A small segmentation model, trained from scratch.
Model: 64-pixel images, encoder arch poolformer, encoder norm rmsnorm, encoder patch size [4, 4].
Data: trained on single toy objects rendered from many sides on busy backdrops, 32.0 epochs.
Rows from block 8 of the encoder of a small segmentation model, named by matrix and row number. Rows with one number belong to one neuron. Each number is 128 + 32 x the weight over its row's rms, rounded and kept within 0 to 255. All counts start at 0.
After each neuron's rows are labels from the 100 images, of 14976, where the neuron reaches its largest size: "place" is the part of the image that holds the peak. Only what is clearly more common there than usual is listed. The data: single toy objects rendered from many sides on busy backdrops.
# gate: MLP gate (encoder.blocks.8.mlp.gate.weight, 256x96), inputs 48-95
# fc1: MLP up (encoder.blocks.8.mlp.fc1.weight, 256x96), inputs 48-95
# fc2: MLP down (encoder.blocks.8.mlp.fc2.weight, 96x256, transposed), outputs 48-95

gate.184 [ 96  75 141 121 124  87 212  95 113 135 107 173  99 105 129 117 166  84 147 158 120 182  96 120  75 175 121 109 107 118  97 131 150 139 139 169 108 113 113 141 167 169 105 100  78 162 107 154]
fc1.184 [126 173 120 174 164 156  56 116 117 155 143  62 157  57 164  92  78 110 131 152 109  96 154 160 169 142 136 149 119 162 114 129 103 167 145  89 108 162 178 129  78  97 163 126 148  78 132  85]
fc2.184 [145  77 102  70 156 148 164 141 150 210 120 110 125 132 142 179 157 139 107 136 106  82  94 112 131 177 104 114  79 117 140 121 166 114 119 110 103 149 128 166 159 164 138 152 187 132 144  93]
place: top centre

gate.240 [166 107  92 181 165 140 115 136 104  35 116  93 156 152 129  97 144  80 149 146 209 118 133 142 123 165 156 107 165 152 116  76  90 141 136  94 168 152 135 115 130 136 128 118  61 101  86 179]
fc1.240 [165  77 117  74 108 103 134  82 137 165 143 121 141 113 128 186 105 117 138 178  89 189 194 147 120  90 132 159 136 154 152 110 109 105 160 138  70 110 112 158 102 158 131 178  90  80 134 112]
fc2.240 [120 162 112 134 121 119 103 121 140 135 178 107 204  70 123 161 117 128  60 133 113 112  81 118 133 108 124  94 122 163 179 106 178 126 108 157 128 159 109  86 129 121 119 165 136 174 124 148]
place: centre

gate.56 [145 156 137 146 214 177 140 130 117 140 135 137 126 165 172 123 111  61 108 109 136 112 113 128 104 179 124 101 114 131 133 133 136  85 176 121 100  97  85 124 125 232 131 103 118 160 142 119]
fc1.56 [115 105  99 119  62  91  73 113 128  96 112 107 135 114 131 136 115 186 171 136 124 150 130 112 161  52 123 168 126 116 129 113 127 155  71 140 159 188 138 128 104  40 132 144  87  82 118 145]
fc2.56 [114 112 195  97 164 127 124 163  86 128 160 117 210 147 111 185  93 141 151 150 125 120  68 144  94 117 132 110 117 155 120 124 121 144 123 145 193 101 109 104 171 204 147 141 191 107 110  91]
place: middle right

gate.133 [167  95 100  94 129 175 151  93 152 141 127 108 175 114 153 152 133  71 155 161 119 147 101 136 136 154 168 120 129  58  95 132  79 132 105 132  72 108 107 125 150  87 102 156  99 181 114 169]
fc1.133 [ 72 130 130 133 146 146 119 130 105 149 126 116  83 121 121  72  89 154 104  66 154 109 138 137 100 190 150 163 127 139 177 171 154 119 164 121 186 124 125  82 101  81  96  92 141 179 191  89]
fc2.133 [ 96 143 188 175 164 167 119  97 104 134 110 165  99 149 149 110  56 169 140 145 145 136 156 145 168 137 116 102 139 134  89 173 118 106  39 141 171 130  88 150  48  80 159 114 138  81 146 110]
place: bottom centre

gate.99 [137 155 111 135 121  69 115 102 135 148 106 164 128 146 175  67 188  62 147 136 161 118 122  82 106  93 154 122 157 164  89 141 185 122 125 112 142 105 101 143  96 163 132 164  92 110  54 126]
fc1.99 [141  86 128 142  95 169 133 159 113 107 158 118 170  96  62 133  92 199 153 129  50 167 115 174 118 170 120  93 105 118 122 145  47 126 143 146 105 171 139 101 138 138 184 131 126 131 154 111]
fc2.99 [ 88 138 190 124 106 149 108 136  74 155 179 119 133 173 127 113  48 146  91 107 165  83  96 120 169 145  94 123  54 130 130 150 158 136 121 153 133 170 126 168 163 155 105 146 175 176 118 187]
place: middle right

gate.73 [143  97  42 134 164  99 127  92 163  95 126 161 129 111  68 129 130 137 175 158 139 144 178 173 129 194 172 134 139  60  95 157  91 144  82 131 165 109  79 103  92 123 128 119  71 188 121 106]
fc1.73 [153 127 181 158 109 150  62 112 134 116 136 139 186 140 163 172 173 115 153 117 165 153 143  81 121  73 209 105 122 179 169 139 103  94 131 124 114  91 131 164 181 104 153  76 119 109  87  77]
fc2.73 [160  64  51  78 160  98  86 134 102 115 156  79 133 104 134 125 138 134 178 169 140 155 128 133 104 114 145  79  64 119  81 124 132 106  83  96 145 136 161 124 100 185 104 110 117  88 137 120]
place: middle left

gate.95 [140  73 149 135 182  96  51 138 123 199 148  95 116 139 154 120 177 137  98 138 127  68 139 145 121 144 209  97 155 149 142  87 169 115  68 150 148 141 163 104 165  98 140 145  90 140 136  80]
fc1.95 [122  87  95 155 123 165  55 142 123 113 163 170 167 184 114 146 209 129  98  81 119 122 143  89 162 140  78  97 106 165 119 100 154 146 139 103 117 148  67 125 127 184 144 145 191 103 130 149]
fc2.95 [124 159 106 141 143 117 118 126 134 116 116 114  91 150 186 111 133 118 128 133 146  96 127  81 155 177 151 102 148 127  92 155 121 113 157 119 119 144 142 206  99 140  95 157  73  91 184 109]
place: middle right

gate.243 [ 95 137 112 246  94 114 105 122 152 136 159  81 104 142 142 127 119 107 134 139 103 206 124 122 156 152 175 130 162 120 102 122  91 159 114  87 100 128 158 149 190  99 139 156 136 120  86 134]
fc1.243 [146 103 140 186 137  85 193 169 138 130 123  93 126 110 123 105 134 133 104 158 158 112  59  90 126 140 130 130 147 116  59 163 101 178 122  96 191 175 177 131 162  87 165 127 149 140 137 113]
fc2.243 [169  99 131 137 148 134 136 138 153  65  93 106 129 136 208 110  95 148 141 130 133 131  65 165 130  92 164 135  70 170 123 120  47 104 150 147 134 142 128  94 118  91 142 141 122  87 153  97]
place: centre

gate.249 [ 67 112 138 169  82 100 161 105 119 140  81 110 112 163 150  81  97 105 114 141 126 139  85 107 159 139  94 137 141  97 139 137 195 130 121 179  83 121 110  83 183  97 137 130 105 134  64 144]
fc1.249 [ 77 142 131 130  82 139 170 110 128 175  95 130  81 150 155  98  82 104 153 178 140 169  71 141 165 154  84  86 161 114 158 126 173 164 129 189  83 143 102 121 159 122 118 150 114 116 107 155]
fc2.249 [ 92 156 206 149 137 107  77 167 149 110 127 138  94  67  87 148  74 117 122 115 169 121 190 152 118 112 180 133 173 104 109 147  89 152 141 132 100  96 142 138  77  95 169  88 161 145 126 159]
place: centre

gate.67 [141 169 153 190 151 147 116  84 102 158 143 154 105 108 159 113 134  78 149 181  98 115 139 133 142 108 117 101 139 140 219 202  75 150 162 115 159 125 136 167 115 126 120 147  79  92 198 117]
fc1.67 [141 174 126 133 146 131 114  75 134 130 150 117 147 132 152 157 125 159 155 153 111 127  88 147 118 120  79 100 116 128 181 172  90 154 170 113 146 118 193 126 107 153 163 129  57  96 145 131]
fc2.67 [134  52 192 142 112 132 109 135 187 116 147 168  84 111 163 132  86 136 135 100  99 111 108 111 151 123 110 119 106 137 156 110 184 119 116 149 141 148  40 110 112  77 126 109  65 147 159 147]
place: bottom left; bottom centre

gate.255 [136 133 105 160 133  61  99 165  77 168 165 129 170  94 129 170 103  96 132 160 104 118  74 132 127 117 148  51  74  40  64  62 165 143 117 127 105 167 137 147 112 118 134 168  70 101  83 141]
fc1.255 [153 128 101 134 161  90 113 139 124 136 140 135 121 134 114 160 119 137 154 146 109 100  94 122  94 127  67  75  66  57 101  91 116 152  97 175 138 176 107 124 139 130  74 153  78 142 132 100]
fc2.255 [ 90 123 110 179  90 118 106 147  80 129  88 124  79 135  51 119 103 121 122 130 155 146 133 137 144 136 202 113  86 131  99  98 107 152 182 138 147 131 121 163 120 127 111  99 114 105 130 120]
place: middle right

gate.79 [123 125 130 111 139 112 198 168  93 208 111  93 120 133 147 128 104 139 106 163 136 130 153 117  86 134 117 149 156  65 159 138 148 114  76 131 192 168 139 112 118 113  35 104  46 128 104 161]
fc1.79 [132 141  82 149 129 128 106 130 107 134 131 147 135 111 148  81 107 131  99  93  83 114 131 138 130 134  77 154 106  35 142 124 164 117 147  94  85 152 116 142  78 190 163 162 143 151 164 182]
fc2.79 [127 144 103 166 122 110  65 169 147 168 180  90 129 172 138 137  59 108 125 103 194 145  73 168 155  86 149 160 160  85  94 140 130 125 154 153  99 105 131 183 121 159 101 127 180 138 153 116]
place: middle right

gate.45 [120 126 149 139  53 173 168 116 176 157 123 138 186 156 148 123 155 105 146 149 142 107  64 205 112 160 173 169 152 177 150 105 114 126 111 156 124 148 103 127  39 144 148 130  98  98  64 163]
fc1.45 [144 101 135 132  79 164 203 129 165 155 144  99 180 113 163 143 110  86 139 143 177 147  74 175 104 191 147 155 183 159 181  93 133 132 114 134 128 127 117 111  84 113 145 146 124  97  98 136]
fc2.45 [164 109  89 151 153  78 147 148 137 131  86 170 135 111 159  88 116  87 161 124  84 129 127 240 134 100 180 168 130 160 113 117 146 136 151 132 128 128 127  76  64  77 143 158 108 132 115 132]
place: centre; bottom centre

gate.234 [ 86 161 132 105 127 107 114  53 125 162 106 107 132 137 170 122 190 150  95 138 100 134 177 119 122  85 171 144 168 150 178 119 139 113 163 122  92 103  95 158 182 142 155 119 159 114 135 113]
fc1.234 [ 78  64 138 130 201 115 151 147 123 116 118 173 119 116 141  68 153  78  93 121 130 135 130  87 129 123 171 177 153 119 186 132 196 141 138 179 101 117 116  97 110 104 131 122 122 182  97  61]
fc2.234 [120 152 129 148  96  76  94 142  98 141 101 167 114 128 164 121  95 113 155 144  90 114 180  90 170 165 142 105  79 104 141 141 145 124 124 106 110 137 148 166 116 130 156  71 134 122 182  89]
place: top centre

gate.218 [120 113  72 139 100 136 175  95 171  83 132 113 159 145 128 164 104 170 127 113 201 101 125 125  77 163 174 142  93  98 137 175 155 170 111  73 158  94 145  95 159 122 108 122 104 133 178 118]
fc1.218 [133  93 122 121 128 107 210  87 120 108 146  96 161 181 139 167  85 158 123 132 210 128 156 127 128 130 174 154  72  85 138 140 101 120 120  66 149 104 123 101 144 143 137 117 154 117 154 108]
fc2.218 [137 162 191 126 129 148 157 165  97 180 152 157 135  80 149  92 125 155 141 174 114 152 166 104 149 132 114 161 104 147  97  82  60 131 168 121  97 120 112  91  79 168 112  73 112 107 141  84]
place: bottom left; bottom centre

gate.64 [149 199 102 129 133 142 173 104 138 154 136  86 133 111 134 126 188 149 128 138 179 112 156 157 116 113 136  62 163 120 155  91 117 107  89  86 133 129 134 136 131 136  88 135  82 142 102 121]
fc1.64 [ 90  71 152 163 131 142  78 152 135 101 109 185 140 155 136 129  58  98 147 135  67 163 110  96 153 168 125 193  93 133  98 170 126 143 169 181 122 140 114 112 129 127 183 114 149 120 152 135]
fc2.64 [129 165 140 104 132 139 146 110  70 174 143  92 135 131  91 124 155 107 113 144 159 121 147 131  59  83  90 163 101 127 165 109 121 158 124 145 120 192 156 162 140  92 109  67 155 174 119 140]
place: bottom left; bottom centre

gate.38 [107 100 116 148  52 148 107 158 128 103 115 133 151 139 162 138 129 104 153 133 192 128 146 111 129 114 167 112 124 159 102 100 129 135  72 110 172 131 192 157  82 113  75 171 101 131 151 153]
fc1.38 [196 195 156  46 149 156 109  72 189 145 161 165 149 140 108  99 162 126 100 129 126  53 119 117 128 130 149 150 131 165 145 186 143 151 112 104 125  53  88  69 142 170 171 141 173 139 149 127]
fc2.38 [117 133 123 117 106 132 142 138 154 171 146 103 132 117 205 146 133 113 127 105 127 189 115 124 118 145 106 148  71 109 146 146 135 118 166  91 184 167  84 154 158 132 111  53 125  95 147 125]
place: bottom centre

gate.87 [116 150 108 116 151 170 158 127 134 114 112 188 108 116 138 156 141 148 112 143 176 107  93 116 138 136 100 130 179 112 104 135 115 140 115  58 118 122 138 158 132 119 105 120  95 113 104 150]
fc1.87 [129 126 173 186 143 113  81 136 123 133 149 171 110 143 116 102 144  60 102 151  87 133 164 150  98 172 237 132  86 145 100 138 115 129 178 151 148 138 141  62 163 113 120 156 117 172 160 156]
fc2.87 [151 118 135 124 177 160 184 103 120 147 161  97 220 147 200 137 119 151 120 159 142 127 173 134 141 140  98 114 125 151 148  92 216 136 116 137 168 142 118 178 105  80  86 101 200 134 133 114]
place: middle left

gate.241 [175 148 125 153 149 159 142 133 100 158 124 143 147  90 131 106 129 109 165 185  67 184 122 170 135 158 140 113 121  99 129  84 119  86  58 153 149 109  98 138 151 125 124 127  74 123  87 134]
fc1.241 [114  73 111 122  56 166 109 120 166 153 108  87 112 112 133 166 114 194  99 118 116 133  92 104 115 169 144 132 126 122 154 147 141 163  47  93  89 122  69  81  73  91 133 148 183 165 104  84]
fc2.241 [ 98 105 137  65 173 155 123 105 122 138 138 153 151 152 191 145 113 128 107 138  85 101 100  93 144 117 134 176 138 152 122 129 148 137 122 123 177 146 206 142 122 141 141 178 140 123  63 172]
place: middle right